From a checkpoint of a small text-conditioned image diffusion model: 15.1M parameters.
Rows from block 5 of the denoiser of a small text-conditioned image diffusion model, named by matrix and row number. Rows with one number belong to one neuron. Each number is 128 + 32 x the weight over its row's rms, rounded and kept within 0 to 255. All counts start at 0. Numbers have three digits each. After the name is the row's rms in percent of the matrix's.
After each neuron's rows are labels from the 100 images, of 14976 (inputs lightly noised), where the neuron reaches its highest value: "responds to" is what is common among them; "lies over" is the class under the peak. Only what is clearly more common there than usual is listed. The data: rendered made-up planets. In brackets: how many of the 100.
# fc1: MLP up (model.blocks.5.mlp.fc1.weight, 320x160), inputs 0-159
# fc2: MLP down (model.blocks.5.mlp.fc2.weight, 160x320, transposed), outputs 0-159

fc1.106 104:161125088136188118195144138087160124156108111156102157142173130153145133128039097114143130152147159128089104139119139126090147116098144149139098105086098181099074164120146148139145196113091153143167134072174114099179094109125116118098112112150137117095092140095136119165093120094138129082121166151060117211125173092109101149139129110125195102161108089161115133116100070130151134196102147216134114154173129120156090095096177141157098132171085146132077078180139106123120194136187079
fc2.106 104:144116117116170165167116092206206099111116143076111133172148122220131152124129094161119124144173089107110161134140196143178099140173126075170111112151110148151123177146153094083106121120139069186144121080077124130148172144123137174209129143159145087109065140146126138163117116146143163084156181110172184139125151161134121108128114096151178108132155142118103128099160075171092124076122114083095168126096175126104146117129087153086108179108181164156111070143156157120072134129097142
responds to: banded gas giant (65)
lies over: planet (97)

fc1.113 109:128122151093104163098119129097122113142121122105076100135141113094203138162088118101138121095143117134119145167078183050095146151137163172023130162097127167065129154154086141114125177135075183134133122197146085111072109114101153130115141083143121132137148136147162120094135132150199166193088109138162156134113134080115062150161141117110098066107152152140155128115123146113178198147109103134141053182078147127088126148089099170111115182100073141101157104126164144114085138130131167
fc2.113 104:131172102114083116125065118159161111086141111179127118129146159074138114179139150141123141102096129105172166147119119169139148073188140084227138087113155126130137113111097135079146186149159137165154106169121148089170139173121097107124143201144094103152140149149153120124159104075108154178111081086089135157153111119195166092131122148174184121137081100154149133124155139193172154105142124157171095160136068125127145152144119099028169147096120148167168114156082144108133179085135077
responds to: ocean world (92)
lies over: planet (97)

fc1.5 090:146081129159064104120134090100106140109156128126108138127143124143123105163144167141085100148159034106098118175165113138162134134151085157109164078145228163160144128136155140143153088087114106122123103145135089124108123102120119141171175096128129109084130101166049190136186146131218084160157107150061136057143158093126073125128115126136171102154114106167142118140182123099152145099055159147139152185135142152115107165127176120162141139106089144142092087121138031138128140143172128
fc2.5 104:177141120160098092107149101077127146164113122187124111132141094120107149161098147134102121134114111176137130126126145071139136121112123129097128130155162105159165124130155153119151142178091115156135143130154131122107161112171147040110133166049115110065093154179127169100134063104112124124104098162136044077170144167165106093117139138067111123094147086124182152119177128126158154131103116138133103205110165089122127110052079115132187076233134131169085143129171095141149085114105058
responds to: cracked ice world (85)
lies over: planet (89)

fc1.207 095:087151143091131116126139108130129082135166093169154139105162067128064119149125146126120090132096111102103197099097099111180135151128125133116187152178097108107059158181168109150130144072161108123111127094138142184107154167115140106112189086154188089030135122160108118132096144145108148108103124063158142092115100119088099205076162108191151109137142143076115129162146087134122056153122144198133077158147159129071135118147120128138104113079160176154087148160076126178131124128102134
fc2.207 091:106111198107066122115112140080146177084155109177150133095082151113190123141126069123136161070194131195119184119144073131095161061116110092098158127089101148183207085068134124114079140134136127134139173173112104123139082141122085147168116123140183134049096143148123126137121090141107095125092154155174083053095130139123166120105129136129083143118085129117109155184132099139131109108098127083112093108137125149100120073096142130147134139109154171133129192131185139136121112074185111
responds to: cracked ice world (37)
lies over: planet (60)

fc1.224 090:163160121145093147149139149138059102110106140185116172085117118071070074199151071120148090147104199090179119111164100130126152117135096180136126114093138125176120156065140141173123151157186121108095092164104141178155121157134164151150107164099116126101143122102097200107110133108103096134104144109097153154074130157093068137116132107072143184041153126135099080163208146091108155139126133087129160132171122117108103131121123167095128154117095097097133117130137131104189083098060091
fc2.224 094:159146096108138095114114169088102143094076167136181101173132106067165107170136119143145190131161149165149098086160142156173130099203102111144102149102102117105164123088102095138148175161131058127156089086082162123159103141110146139194171130164111174157172136103108150173158159093070119102121129138081051181165080153144152097175096130158191180158130125141092144132110098168161085159128116088112176172168076143184170146122122140134103125103146109155143138183122079150149148119141100
responds to: cracked ice world (32)
lies over: ring (43)

fc1.103 099:127135073133134146143149139152193163095149142149092054125140126125163159096157179132176146173101106115150167136125126149143117174143160094171121102133162135155095105120111140169124069079127117120124141098119156185113142088105160161085138093113059145082153101142088131057141132172113106151128123120099137087154154115115118158153104173121133117098102101139113069099034180141073087198166115120128144125179123119178176162101184142120169122180105131090095125164189187094165070169141077
fc2.103 098:141086074182141119078108168146154147121102173150182112079135149126185168142144132145154153124164118130097133072086176122065111109162143201106118104063174116139124104180136142171101149181113139141162136170154194115099125073123130132112163141130120146145101141147149112152117119192154162149142125099099159120100171128141094181120110163171198176135074089161134107083038153139144094122119114136124132149120130161146137123131119160107078106202081099164169091123075170098122102200095106
responds to: glowing rim (69)
lies over: planet (77)

fc1.217 099:136126141100137139175140110172111103191169100078068176084092099119092173112101117185144129093121103204125153166067161129071192145065158102118109080084110116145155149165144074123083083118096138146124139156115120086138081091113155165089099108103124160136139112135139158150126142166201110144140097142118110189179146116130152079127131196207142101160110112065161154087130121116077105080128135111058089112130133122134121134098129050086133148158124145137127110146124160081109095110162142
fc2.217 095:159008128124105090119148119078148079085125147122118161128169139073084124194129121108145149128037148145069140169126142127158089144137150184047078167080166103091133118077122169122071126106122087124134105107057157166086119085129121124156031108148132113119181101104163133108095140137161058132112143172093155160127152148127081153169118127111134146142149100100142102125065114076155127152141108193129142161119131140138138151116097178159118134149172117139104154142137094141119130144117105
responds to: rings (100); lava world (36)
lies over: ring (99)

fc1.157 096:100161141149147128104081109095102099142092121096139106082105190170133124128099165169149103138116129119134078173083133237126149195125181188088126121173123138111116146149159165088142144040123072041152148092121134133147180108121158103111137149130138124091066147160129128112185141120171113098136178069146134140116079134156176138096152119194141146127132120087119111150155158158154178101142164093120140101102159156147163146086120117164117138104161071142092208118142117174109114185105132
fc2.157 090:108129168138157118165167127070146199162081161193176103121166110142101139130124110127119091117161107051160116192136110102113133036144076126129093156149149135110093092136130087125194121172115111168116102152153131121106137120127150188156144113102140121050115157081075120126113131155123086063142140144125116153099153145103101150106106136208176132167110139099113104089117132138076056180118168102153117169085123138103156112157180122107062115109131075117109185139073093148129156176110140
responds to: glowing rim (66); full (52); cloud-covered world (41)
lies over: planet (62)

fc1.226 093:103143163106097056099133160125072118140153140136112172182119115153160119143162162123132113137128122176126161102134113126155134151094102146096126143154116117093170108099111090167121190109180112155078150081118113119134085118091197162112082152157174122084086180123117159150103088140022150141117168161125106127068186141137134061135117134140149125124153191187173122101118111082123179110095141064078135112159125078142189083132107100138044054128126111084162129156130121118134114123091104
fc2.226 093:140091090158184125163167167184115120159139070109077137107067106118113158081132101163103127191140141098112130146079129125156093130106166150089141088135131119050128134150138097141106129113110116093167135096154177116153076123151163118110116192168136109062120174108133163150122143145092129157139130173173060167057191152162067110118144141166182089148166155084111075132107060116189137173122132078149090127146119158161155081129139136111115134192176124189100139124119104155144119097120164
responds to: crescent (72); cracked ice world (58); cloud-covered world (33)
lies over: planet (97)

fc1.300 102:056123132069140115126103142071169189121130118110095090213096166181083138132161112152121056068185118139164116104135141086131142143171165128120088091148140152172135154144088131120135131174175139114150147165161114101091151116163145143133187126119099100130110085135179126142168106171124086172106121099103123093180121065146079168089157171123186152162060112091116118127140166092133117129116165192145129205178131141138094132145101074143110120145083151160170131125083155103138089160160110
fc2.300 104:126141191151130165137137110177168113173140141130069121058131087141092115164095169148129095096093131142128152109108198097096142117140102143172114147108129092101109140175147118129092172201104168111135099098147198127083136144191075159085074142110084111149150135139189129123080073154111119141186068131174149151149121146108126104135120146161169221090095107119099120152128067129119104166142102076127145133165093104127133122108116158118172099143178086132131172097135187079164178092142085
responds to: glowing rim (65); lava world (61); crescent (50)
lies over: planet (100)

fc1.223 104:122116170154125098137097125200135116168125119132100091088208139170147165147113133126095157048117125110115128118105109117188087119133153207138098158106135126148101158118101111120103064126178147178116143124155188108125119082127144123134087098150121145143112097115133114125186174189230156122076081115174133116105150140175105098132074153133100111110105100140174171089125114172108134130045075085103046181103140116139126134144109123144122179098169085171084124125139124111073122106117165
fc2.223 101:094192088133145072116128156146192188191130162165154156128102117146127137109156053155137127134157142151121160122144141094103106176108132094104155097161130141147163101145173129089127074109174148118145145178102168168178147174114147192150103120080134140169124119046098102134077115130223151121115110120121157109160103153104101152090143155143069135108138052132173106095138074126182135129127145148080146147084190154104141181123168129092104148092083100135106076144151109178128140099181117
responds to: crescent (55)
lies over: planet (48)

fc1.287 100:135126141108167108104091137087186129119190181109157069130193165135139110126139090126144115106130132100133106121105089128082121075141101189134114135120162153126038095146173131122101105120130100132161098058125170103149127108117056094116182095255158076089145078109140138142096121129074139131141171116126104097136134148131114137194151085132143120111148134089155122148119177118055186186130112161119098072152125169126094121124103092121108142159088150091146128137155114128115139180176152
fc2.287 103:114052097142154130128182125104174126074136150145084144092118138094115134123169128088127125058101094129161167085154189131167086162136122149187107098118150106099157157130115118150124139126107148173130122135114195178132201157168119122149097120142166082095142167046128120181136162112184182097202124146121110147093095104161120105135155131193168117171099105143077074157189175184147109150106136143140101184119144141050140146135112129091132133176157092131114108129142186133115083097112105
responds to: glowing rim (66)
lies over: planet (98)

fc1.46 107:125094152141175090153091132141142137140159151138163097145154126158111131179188117095130143065162160107133138153124085130141153155189117116163122103169175151101138135125129149157111144131112156117158165103080106158146174109146121095155136144141082130103166135151067185140124107122081061112120141185135175118087110106124045107105110132174072132138106120107087092159121198121097161245089113140060107157157163129118153118138086097091138200089133169092164173096101146131071128073160155
fc2.46 108:163153097134156182056232183160118059083102081115090114118130139118131109148165107166110114067074145158088174125124091175123163158120165193135105187167107124096123111154078137151158101109160180067109189144134129078115125156079116083079106156157103124124120113149131130111120119128104112141134138131132125135155127169137111148163139100113077135181115095135127140129120136162102047147112123144122133126202039128067112161106137124127100084134092176123167160135159167125106139161081162
responds to: glowing rim (72); half lit (61)
lies over: planet (100)

fc1.263 102:182125110118158139090124138191188132134077125187185129063135129041147146115097108130149109150151151147117135153133087103092165160083129108079096155114085118082126112095128137112163146112078118106134108133155098182090108072141098122089146154074180151081054140135177150091068100138092139115144134104177127142110049149118174109141108153195116157142095090184122118125124092139168079119152078103168196162138123116193133127107154114131097147114090161138093080118164156101149164091143119
fc2.263 110:110144148125125109105059114157118169115080213120119162161120148082116102107090076146162159161130125069137138129187151131136096132141141182116165146074115081131104115160092110104110132130079123141048131140177102182084141169132103147151124162132143141121105178206108153191151183119162082122138087184131060072117128140134092097095100154144103169124137130118115100140182113085123145183054144139122100176124121133176111131133095160097167090075137153121128116137138073143132208129111076
responds to: moons: two (57); crescent (53)
lies over: moon (64)

fc1.14 110:146105128122048114080108107145089149136120140146076119090071152113172181071123153071167095134138113133164065085126124105153107172163113127129125083161136087164124147118106119119165074164152119087143127134108166133062086087173124127185079104057119092151125140141128105053162146130096058088132106186153096114178165184104099092085070150126186110093105174173110124094078102097094144132093109114101118180134145154115127130117158124127083144112096111130162174102175115135165114089146149
fc2.14 110:117115133127174097126087162195081134115142145102155079118095103113121101082157154074128094108177092079060103078079133118095152116060156121113133104161080116071111102131110096152089087135141079137100054126216144117121180102135137122059154117105122099183130152146152129113155157110121177123111207151075118103138160191146108144168098126108069132150131193145103158123136133130184120122085162105136099101128117144161092105124133110120185137129094087073125099154145162093167083165124161
responds to: rings (99)
lies over: ring (70)

fc1.313 087:123169171144107171146153111115082114142081149121115174096112134137136113100113172066102173157136102172091130147146118139149083123156139095153063143121103081129176112153121133112074169124081144137141051111127147111193139113118088138106158124129171116094132192123177153120156094112056125086098080082196093137088108093124138088151134152122105169137123167166156172106067090161162075160144074165172130135125140153148209089139110039107102109122140109143099093140150149178091064121128129
fc2.313 098:142115161108110185080113064123105082131149148128111126081092135122200098166097155121154155154116129121089185140108166111110166147139178126075141112104077134159100169056141168133141205111094182121125068131102120124141194107172104150129126143148105135113121090121180084151075104107108135095164128137153138139121128116142086107105150160154137171143115200119107085163097120095189091091124105149120113117120105090095148090084148115113176116150149125143077144124071126084000156127099158
responds to: banded gas giant (36)
lies over: planet (74)

fc1.291 105:097099129104091184140118107150128082070122148153161127113109197173158156123106154159089082185090144153130112118121139118081110147116095156158156160089164139173128119064111134166072123086106113105149122105100148103169127105172100085134151095119135088080141136128221123095075128168131189116205149138176121096116187099121175106161080122060133112118202138137153141158136128154133108119128109129192138120141130137109099140071239182112136127143141103100113148136122136100183076124119156
fc2.291 105:131159176119123174079133129163113136085152097135140147126094157160118167077139138163084083078097122133116106092130105136073154139128124128149081133082134128128121107206093124111069139138160126075139162148217176114126190125134099152133144154161166135102156165150181058160138138147108124148117124137054152136138115144079080113063131070053141122130129093157099105146152122129149079103127118136170185161105087133157068126136104120074157062146131096143122069126191184125129107188086110
responds to: glowing rim (68); polar caps (56); ocean world (40)
lies over: planet (67)

fc1.194 098:126127147124113133089083143158114080173091147066099168086132050172113123147055105113094148102120215135120118144114093154155097012118131168133140089119151136113089093100137152175082136114128157081087136183159147139116125096063103079123154099149113069111097091126083170079107142118153120130119095088133154077081161129174122153137149164150065089149117113114120119157129100123159119174161125116126061159111111161079140118102119109100150147123140192147123123178159158150094121163164179
fc2.194 095:087099117142067126114115065159107139148185090154174132179138167141102122113082158136142133131134091149147116154081107110087159201082144080096123200150155139141138136130148123110134078099105154151106170189101094068176103110229151165123128135121156103129171049146138150175148126088158110131101098133116078070112123106137172190131142150167104089141091118129117146148118077107102147152162116177149112118097117103143090142136114171179156099174159158054108090172114110128068100123093138
responds to: ocean world (68)
lies over: planet (95)

fc1.309 102:152070131161177098136167156150152109117090076133174165119056114107146119145090148144087113124072109106104146181085122075108139141107153106175118170101132132123116125124088134094152172099133120184166150179142140173115153148167128173158183171082099104116118124154183143100138124080141093127123089192122208129209114137125050109109097139124142086063129059119124159126115126164152117113086165111170094099135138141065097103129143130140172111099146089133131047146110135114140093118203105
fc2.309 102:137115134133132178150144074177122143133131109107143114128144160100129119108086131092096157163205133138126178147034122156123114104146135126102086121116131071106106119126099089093130192136119144082145165171168113200126122188135164096117130118120122139145140169121119117153184120114089164075127109144121100109109150097156072137159135113143076130181136149141144114131158126162115142255121133126152130180111042122172055075157144136147091133156139157170135097168150108048126069164112096
responds to: ocean world (42)
lies over: planet (60)

fc1.272 101:115126062104132128109111130205103163153151119146085115143101103109081127155122100133124104083106070086115139129129091110127168187097179181106157123198126160142114103174132090125109198075113147122168130167134128159083109157116120211127092088128144149129151091149131160103169113083158124159060156176081120153123144138094045108091086090135129091113147133171138100097076171088192112164092098167137105124131171120066145092131145177131208110133140192151124112129135111086127126111135109
fc2.272 103:167121133189129111077124116092116116121092117104097096118138160164127137167106143083151121142164122130154130122118135103052144117179103160102160056179138138130122134120099154169161147114127134135094124124067128101060130100133080114067066148091120108148061129204148124117123141085072128134122195155136100116231128159090110151097154054135119140077074091151150203139172105142168107106080159112110111108079091149119117138180123100113130118149125136178143138125116163127090064147074089
responds to: cratered rock (33)
lies over: planet (75); ring (25)

fc1.257 105:150080111092178133126125113139146185164123082128175155087150135145183180133185148119130099116040125167130094189155127123097169104122093147112183108111123111115126112057128128163104120127089159105112149149106132168160146151163131117027107129134103155118182183113148120100119084160119121111135168135113146165103132146157155130106124109147130127152117144115142149178053134160139124208133088161152123150097109145133206151130161132126112188136135135052144155188163178072087211149096146
fc2.257 103:171165123240104130124134175130155091130106167067081147135106085157126081132166117123185083074216142109161109144131102145162139139155134120089125108090151121103167126145149093183113101119113115186156150114106099166086133154126095139183123188138161119121166172188183146184143183115156102125114172128131161115135134148169109110141162104130136150137157131137142164132134170102176113078145142117177127063143153080088076162195088113086173096113109145106128146112080126132110187115150085
responds to: ocean world (66)
lies over: planet (100)

fc1.277 105:128083116131149106197091147118125152102127151151129071146162100139133093147053138127092125158086126113137083093060149180102092112120102133114140141115105156110127197167143174158126130082161132082124119096128155143132191100161140105100158137104159115163153126123110157188151180114094081164147121137109141118149076129111130141138200165098198130106053051117150060172171107155139126087164168074116204132102157138122111106134162078171090132072180088116102154114142117100130147077159110
fc2.277 114:123148151087152162121107154120160147105140151193130169096092129186174122135121103114115123199113105123116135145169067102105139185102110074155114145061110122086179148114102134149134084131131103145131085114119114146082085074115156212136071082153167172073133110169123105091093127197149131105150122101034164114080126121107124103115138154104134156094112147069130175136135097132211074166136074148113107111067141096115144142153104138103144087112119072137129089122084147180113140075128152
responds to: moons: two (51)
lies over: moon (90)

fc1.79 112:134172085130153126094055174113130094119125144083163167099122083128124131099097079076143155126156194159200100136118098069136104150151097122097156134118046163117106129129128148140133164182116129117159087123119144167067173108183097139099091094082175077128112127160113149086088115177071133140126131111120105123075137129141147175164131104147084096144126120161088090118161115153067161143092109093127151113149133094165157087104195148090161132111096115081133054068185111077151120129102175
fc2.79 122:103162153071124151099147097117127145155139070120106092134179130132100154070070094161081121090066143084067164122085156099152196125101111101158141136147105093150120157144127158083131104079102134162096086153165080137119110089074163159221097067125141138103106167146140118124104163120112144135143134116189052165117130099129136095097113183136084138169116087105125103162134131136118169121104097198074120198107104123135128128156148091160082121176130077176086118089153148173153162125115114
responds to: glowing rim (95); half lit (56); banded gas giant (35)
lies over: planet (90)

fc1.248 099:112123110159157143124119093078148173106110114133164200149107176079170136161116160150154142150130164148111148165127109127153155110110090108127152108182102165080158060110123160069179105112109143112125116140118065112125108138111084101106151106088107129111166202174143127109112131162119129163143120092116137142050115059177084170096178187127131122165142119141122139116095102075178099180131125130098071205144195207140152137148176182123126158146133152139072130134090104132094181174130095
fc2.248 097:132114081109146112181165157136131174063105137059161126077111113083142128119134063147129126143105126096158091115067160161132130144123153095130151064176128113158114131115110209113132117135138144166148060147088067110141133171092054110135123165150107098177224173126127159125089076157100100103108134128092157142111167122155175174101091160143100140114179155095124127148151131168103148108177075178109122159133067101167113127080118122185137132130151123162158155097090115113164168196126119
responds to: crescent (77)
lies over: planet (100)

fc1.112 110:119088125100189196071104150146113131099146098082136109113160129086160156069160129080165116159093145160093141091146139115135135029152087159084127133155140100129149088136093140113149133141131148161098120161197086193120185143106123136143067108091176147090132069130165098155139107169098116147119168111151089061133096150091145097151058100191127125150137155134156168087076102154123111169120091049088158145113118123065107143107148141103098100119098111167146149118144180125144132176169121
fc2.112 110:169106135032130120111173120185142120116093095119170150169135119116172154132139164081121109101062151110119115188135107056148089101138180111178098090135101122162142140092080129190129121156084097096086085088090134100132158122147159126107147084129149106132157128131057138143142131146136163081135147184147122162113122109163125118159069157174182185151139099123159120101084125190126089166070101110149094098127138102180110121139237109128114118126144127067172146137130082159083104130114159
responds to: ocean world (87); full (60); polar caps (56)
lies over: planet (93)

fc1.173 100:142090075172052085164183094124177148121113158175088110125132124125160122089105136174181105117077127136146134056146095140123141107096038066106124126132117113102098083087105108112209151131104148095117101133118153114089095151161143134133124143166097140118128106125130103076120094100129130099120115144220132143128061136139102138103137183095152171093106155106168179154086157125168135096049106125098147180131099103154174143190144125129145072058075149142130112155099135140137154100159096
fc2.173 106:099189151131105143152100181128138118115144073109076128113115145138148131086039093133143113140137147061165130140145146158147138200190124157109093209150126182115136061125061119160052138114063106128107168116125117141093131168097108127138208115174078162144130087111102128084142170142160172063137133145087145121192128118155152138124118146133157117124101152164091079104142120164101142112123137115100221115117147095159081125113086142089102181117098152118124119128136070163132124147156164
responds to: ocean world (74)
lies over: planet (100)

fc1.274 106:110132098108121115117098105133103212113126113080124101065103140089070103121142138131070114117089125072175141138109136129112144138203120137096133126126116136141173113122110118140133129084161178135091144065132154090109200116149141140119153158117103131120155094130138090102170079115160168117107096091070123151113125134088144124131167110143126154132084072164067165156122150053148085209077142139196142165142175152139116167095037095138103168177149139102068118119073067148145104096143156
fc2.274 095:234111134100117109106169090113132129098133068082156128080084144110128123170121147153086135162108134131144131121093149118144111105095117121147090156147153112076115130075092110139167137159112134120149091127144156130118131138121157075077105091218116125136187122119144110135128207155098103172099110205056139132161103154057193179125128147137081134106146160111128122208122117133141090140088165183130142110120106171187160145132151106146134133203095118155136149110082083174153156161123190
responds to: crescent (62); cracked ice world (58)
lies over: planet (99)

fc1.42 090:130129080084139122116187161020157125133112150092192177136091160121106174203105138104115149148100105151094119154100089164159113105135088155137137198167127170118167114075174107159163146146111103069168056063147130084137145119134150119132100144091177121069111108140109092118138111168126105090133150084124178178125151120156156123123099138149059083144127208205177109077174155138129112140073164121125170121115135144145155138108115108106138123133170119152137156090108091138135158134150144
fc2.42 095:090094088096135141152118171143140134154120135133132126145084165141121131145228149163117160166112196072104097165092159126161178169157114073177115112175102077097057140137101101124142103155093112204174065063147099126129111119098164155134127127115182194060093121146138102156133125131141152143106145144147075141164152143098098145141120116123062107140097177115162153120134130125105127088104084059138125125045149175181181180106153130112127143155100113160145137129132066118172107125116146
responds to: crescent (50); cracked ice world (34)
lies over: planet (53)

fc1.279 110:111125122150138109120191109217116167063095191159102082128133200067149078133142141126128169146146202091138071085169097122125144181075132103066136116117100123143093176146164157101169104132146170144141146116115150130170091164091225127084114101097143153138196146167131149107156121144122127027124131108142094108095141094110106097143139104141073124203115143077124108144153155117119127121151132138103127127105080129125123086171155117139163108093073095134130138104145114152147090169102120
fc2.279 118:130183122177172094111110163068082059142139135128149106071125155116202140149160092189173190138107099149101150133142173157169135073157137136113153145095109150108098104099173142110103155165116143130134170160141152148120151145134203109148122154138167112148126094110142132165121142065097053189173147129092089144138086209120158149094146076096202126170118097181126172136079118163118108146164108171160153186112188107089103169142103132149132154108145159103145112079122126158155106139143126
responds to: rings (100); ocean world (82); full (56)
lies over: ring (63)

fc1.85 099:097084150159151097135132135161101122156145081133073101126159139086114164154146103153132117089076165110125147103119136122111129094152116133126050132114111134097112100158165042157120097078170119087145111134104102151136066203169080158133097098143152147056168097187084111156119091156145129126142127114134135122134172135106112064112182121140125122119141155091135133113091058077185144085152128179066081062106088115144093131128089080133126127130155101124148088143165198099204082085145145
fc2.85 108:122068095137191159100171141165071108068074098156124163196122124149112136134190062179167179112109109136082156133085073178154147124102112150106142136117085160121136124089174088137141105171127144177142150124134140070141161104153103129139095115150129090065078176151115106110113137092070115174153141144112139158110121146073161152112093075094148220161107135117101144147127135103151136163140085146077137153119132127165098141138053177107097159144064143087163137118065136113123159127148151
responds to: rings (74)
lies over: ring (32)

fc1.120 113:114106098136136144125132142129110174104112132169091160187119162102134105103146177157131125142090035116096130130144190118091198121124121146128230179097125107178115120217111150127140153120170089108099146106075100106142147112171104147118123131174126109149162136165099149148137154062091134127117097119137141168134098107071153126111175083117138084122157164132157146133162095124167079158085165164040174103158105091189157154117055128117073138142093172104159103096124166125085116155115114
fc2.120 088:163188134133175124144169083143072120217090074153115104107134114077094151169134156079144127085182091126151141116121119138142135139120155066044150133188082130112098111137118090142166137094150103125098161091184102122109061137118162123135136193159143150159112217120076141096083182097116136125081125191112164171166122147101138139140115118133161090167119152169156127129160110127098167141119058098109115098129116125115114100172105101120176115107092086104102113083172129117124161202139145
responds to: rings (88); ocean world (46)
lies over: ring (38)

fc1.142 107:154129156078142116118129114117176133160066141160147161097125152138119164042145127108092167148112064150128114140114143114163101087120133171097136062088122136109130132151161156106169109160122090151087127087147099135143065124121169061186197154097116113063136121160135090137139112105101179166148105077162103130134143064121096152124090112150125124150089159127172152123069204097149161109120100140107171190162144154157179155164152186127085110140143101145156220139102110179094114085110156
fc2.142 116:128110141116124103111154118125142164180144156106159142089173110103079186130121095101035164061193146121143209129098116177159203124170101104131113124093078096137107126136100089152168152117152067058073140112105056167156092080106144138152192030151147101096145156114119092104128087137138120148106096100102106098107134121089150106149127110140149138108139104121151102105163125113163172094092152115144090125139115109086147098129113123123113171111131142122078190166114152184070137122082148
responds to: banded gas giant (99)
lies over: planet (97)

fc1.98 100:122110109185108135123122064136090113106119096148076150071122123136104058081097151168104138163159155089062139081157112168184161121129157149160133103132110106126159129086104138104093071068093137125106102146076177133118206139109155130104122094138134228087147082160106115096113139135122094161127131125103097080084140091132088134093156159160145132158106025109136100129136167117130110118103138129112123146117136153122131113110205145142142070100108182133066137151103097096118115180213139
fc2.98 095:160108128191135141151160150118116145124138079116107140116127101116126154130087146065155148168086150073157110181115088110152061146133097109133168092145212058186134126127060158165146126137142103172131110120120116174197058178111113133137091133089166134058174152117130154137110121173134139095083121140125128121141161113132124146102104178182124149110092125091146148073144148159087183144152083084118097128179165190125164096100091131190082152135146164050145143141150135105145113157083089
responds to: cracked ice world (49)
lies over: planet (68); ring (31)

fc1.264 093:119234092163135145058128144169107098141145086098117072184109116172132168136163191131120135135149107126132096126101113120161157126093132105101117107142110138140144119135107167116130164195158112112126183128111190135104115072153109076197150111123147111138193086172095137057130128129127161128119105145198136169114151072122043139124119072102111144128106156074083120125101177156137117100137095088151128165126087111150169100083102134147139081118121122113142092066120172119141110152182208
fc2.264 095:141111165086135139133111091092139071099171157156149125177114126149137114136120106132065111176158105155136143094098184134125096143171105176120116135111127134111127147144083122129133201133138141150144098145147152106150175077145067163165196144105162141077099081088135088189141134171131158136125133090158092201097151105118092116068118114109133124095125166122133172137140199107084113110108149093098140104157167161108123109108197123113143191156077143135102094155079120122082060031092197
responds to: cratered rock (38)
lies over: planet (98)